A small sound classifier, trained from scratch: batches of 48.
Rows from block 3, named by matrix and row number. Each number is 128 + 24 x the weight over the matrix's rms, rounded and kept within 0 to 255. All counts start at 0. Numbers have three digits each.
# weight_hh_l0: LSTM recurrent weights (gates i, f, g, o stacked) (model.rnn.0.rnn.weight_hh_l0, 1024x256), inputs 86-171
weight_hh_l0.416:115109126099160133128103117108169147131153091137130126142148123149108102126121117109151120128141134102124113109112131094106167100126139158122094151154121108121108181123165117130141108112104133151181143115110189138181112103140107087144113121160106143145096072
weight_hh_l0.417:074151148108117151093104172141115127135124110139142142133114113148149133146171113154151116152142149124120109174145129126076130116161136118112193173115120125134134116180126124068123087126139131175083171113098115143102127151105148133122115125155120139144147127
weight_hh_l0.418:126132148162119093091118113135153172118158105132158151110139165150129143100154122105104111124146118116121119113137137111117112128139116127124103154139123133136130118112126135112105112153072137132113101129123148132173103121151093079113131147131129133127139123
weight_hh_l0.419:131132118165111114113158107134153119091138152139136123191151173106146105086112113111162167106119127141130137092135091126140151153129146113122090096140123126164142121106148139133152124097133098086111167104082195185085136156149076156135123135108141137120176131
weight_hh_l0.420:122167106137111182133095117125141092119130084132123103146146095126105125090146122144146128157103108146114137140139129171140141149115149124127137138147131167094120145130095117147160171088110180172175112104131150163162139142139112140095165131133132118138101108
weight_hh_l0.421:125109103138093147114124103127106137142118160117119134126138120148073154114137118125123104085111162131157119127123116146171145144156149103096153151098088146094119149141098116160127131108145107098132144146098162089139139130085105089107132188131126103160092099
weight_hh_l0.422:107096127126135142140123096136134115111130159125113119114130094121132134120150120144090113114124169121143099152151111097126115141117106131122127149134145132056136117116099145143093099146130123078161129122148154136135126144115133140151134094210152132155103149
weight_hh_l0.423:140135152152118154131150101085104142119128180119133135144142162129138149132098088129132111095161179131180078121130124118119143160143125115126100141167132170095092104123112153112148163106116138118145111158163098135115123115141162083082090152144144133126125138
weight_hh_l0.424:117105091107134137084146156126124133090114130151173147149147110141165177122124147075126113119131139129149109158134141150126125181107148114137152109106144121141161138099140146158118130115149170132159129125110172118102131110083128165127105078140141147124165118
weight_hh_l0.425:072127165142159108145143151132161100125120085143139116123097133101114135158161111134124153121141117132101117097118128131121128129132146138168109143109104165100117136150071147124137142165145122114092146098098127130104137136134125093137138148108107121218152144
weight_hh_l0.426:127145132097177118121138133110174186118110121116125090119162140132114141165130120112129132184126133115113127138103093096114097123149140122137147151112125147106141131078143098155174113138134135131117129104086152143147122115146149081123144097122137165162149117
weight_hh_l0.427:106108107144097124104093151088119073125156140101118140110160111155123089091155096130141102136166181129105126149119117099154118110119117158167142110172162138128175103140094171124144145165157132141119138114118143137100109124122153135113118160091124152122121034
weight_hh_l0.428:090126113129097135101119159154122172112149147088167095106158197166083092148070164098117123155153095151118094137123093131112127131129108064156148116144188140157138126129084165141163152122140119138150103103129149142138117121131105126110109193117139130125119147
weight_hh_l0.429:108112114088146069108116121138114149113152151135114079140159090135090131122124147114106140155112116106134124113153089149155163115083156155072089119086129153146146097170116121108117123127147127108157089140129121109130106108134146155133137123155135100149098140
weight_hh_l0.430:159109162141125103144143123111132117125137125113150066134130147121113070135098135139135128153108144162161095074133112104122110110138105107153153134155118144107139088169130151138112134131093155120137102123116125116127151121126108100125126109145116118129133135
weight_hh_l0.431:137071119127113131218121101111109118135149095108125136107151143137129134088127117095115104100125142154108140135155116109125099162160141081119145135098118115136148125108083132131153140124105138107132118140140094095084115181111137111131081117146112121134098116
weight_hh_l0.432:129141098118109111136097106138117101088157128120096096117166144102163111129144070113147171134155165162127130135120089108123106117130144138160115137151144104105139139124127113104163139130135120150111109106132133109103125131136132140115122147145144162098118084
weight_hh_l0.433:150108139126114164103153160119126101063114122122186144161106071125150093104145115094151150116083123160162141181150134092153148121153152143096149099139118089135100092163157113157120123144173161133136135104135177111134125117123147129138134123138125098148156137
weight_hh_l0.434:105090161128123118133135141121160164143142149151133108201147175157093143098094164145112155118153122165111107133140105161070108112121128167103138137108088128078151107120126127113157117099097109133140122116152144096110129125128146087174140134148126152125099112
weight_hh_l0.435:107106122110080129136112125125120096086160120122150096139168126090117103155148065083143143127125127147134151099096122164080145133148136124137140139095155098123121112128115156117138129149125094117159118107132086083167130137148094128115134149170112074093118093
weight_hh_l0.436:160087139162105125120096119138116172113133143143117119171140129095103136146140145145102128146148109176134129165129100132178128113172164120103144140139169187119079111158170056133140145139110141187159107126164166147143146163144157144143113140087105138123118089
weight_hh_l0.437:103139135112165143133101072130111076120133093096151116137103138086090145164103152134117117131149107084079162103130120109112119100118101096105169171167112086111110138166127110120119091129152194112173145132166151135130079100091090104121130129155146109117142136
weight_hh_l0.438:123109196141126162115112126136164115080111131130151144149125121097087107157161068151136119142094127155148129067187122091091101146154140117131125124117174130139119080130108121128121120113141119105110143145098145193134124139158160094115102069116128115115158129
weight_hh_l0.439:128126158141154120113126135090129129152127146114153125154118126121143128194122117116138125107115151106108083103133106127107143133144156154114089147139098137102123144139163153101134100097152141075124111132092178158109097093137124130133116117158154113112142130
weight_hh_l0.440:112126116148128083123129125122150129125123150144120121127134100102129172152128121109132110125127100129161110102106137136126132113125116126132124127133137110135144136126078129107158114144142111094107128151152140135157123149112095108125118097159155105133125122
weight_hh_l0.441:101164158167183098142129151128100117140142142145159140132136128116101128129094104111123119167130119102134183135145141136138101175174106097112175106120078154144110129109128148132130150111121117131174157102131138091121128115106137085143143127107080088129123123
weight_hh_l0.442:136123124145121112123140125150117131128124121112127137112126138124150110099125098130056120150121084153103124140123117166124118088161098119104166173138128140170129135125107104142099108143104130161158157142140154094137140095127151090118154105127133121155165103
weight_hh_l0.443:155167113110120125114117118113152142105127139135161114138131114112121112125160122110125120130103125113117163109121140113120117131107121158135184133112110129131160144151152115113101111140124153136136100137108138118140139128138149134129161132124120114144113134
weight_hh_l0.444:121170110103118151130149166132124101141134173104119144119157118143107137161111160141176134115122131128119131151131094120121117109147143094116149142084140141144131124133132161154142123138116132139114096114137112127158096093175120101148087113111142120123130127
weight_hh_l0.445:152133137127117145106149169153143143170129111138125121134155143124097104138115134114127149100111137162095145128078103088136094145139115114121107144131156096123122121123120147115079105145130120149149156180128145144085135114142127138137117145160133134124106111
weight_hh_l0.446:144145147146144168112126118144157081120130161132126174149103113148123112140125136075133102138119130135102100112110167087112113131180107134149172127142115124121133163164083112108111154124099153088103099136135124113126136136101100136135079124174156135133107122
weight_hh_l0.447:125131108100088126101147091091148154127120093149129109141145117164139103140127153068122136104130161102109128139148118163132141089133124096102136147100137154117134116122145120118116175104094126119129119150153075141127147101176102124145118133142133100102120108
weight_hh_l0.448:124131185139098134128141132145154187107152132124182149095111129107123148135124123152116130127165126105136144128119113184116092099073161116116147113125177135189086144130113149114174161118094155143090155172120155106126115150138160119118111166076126109164139153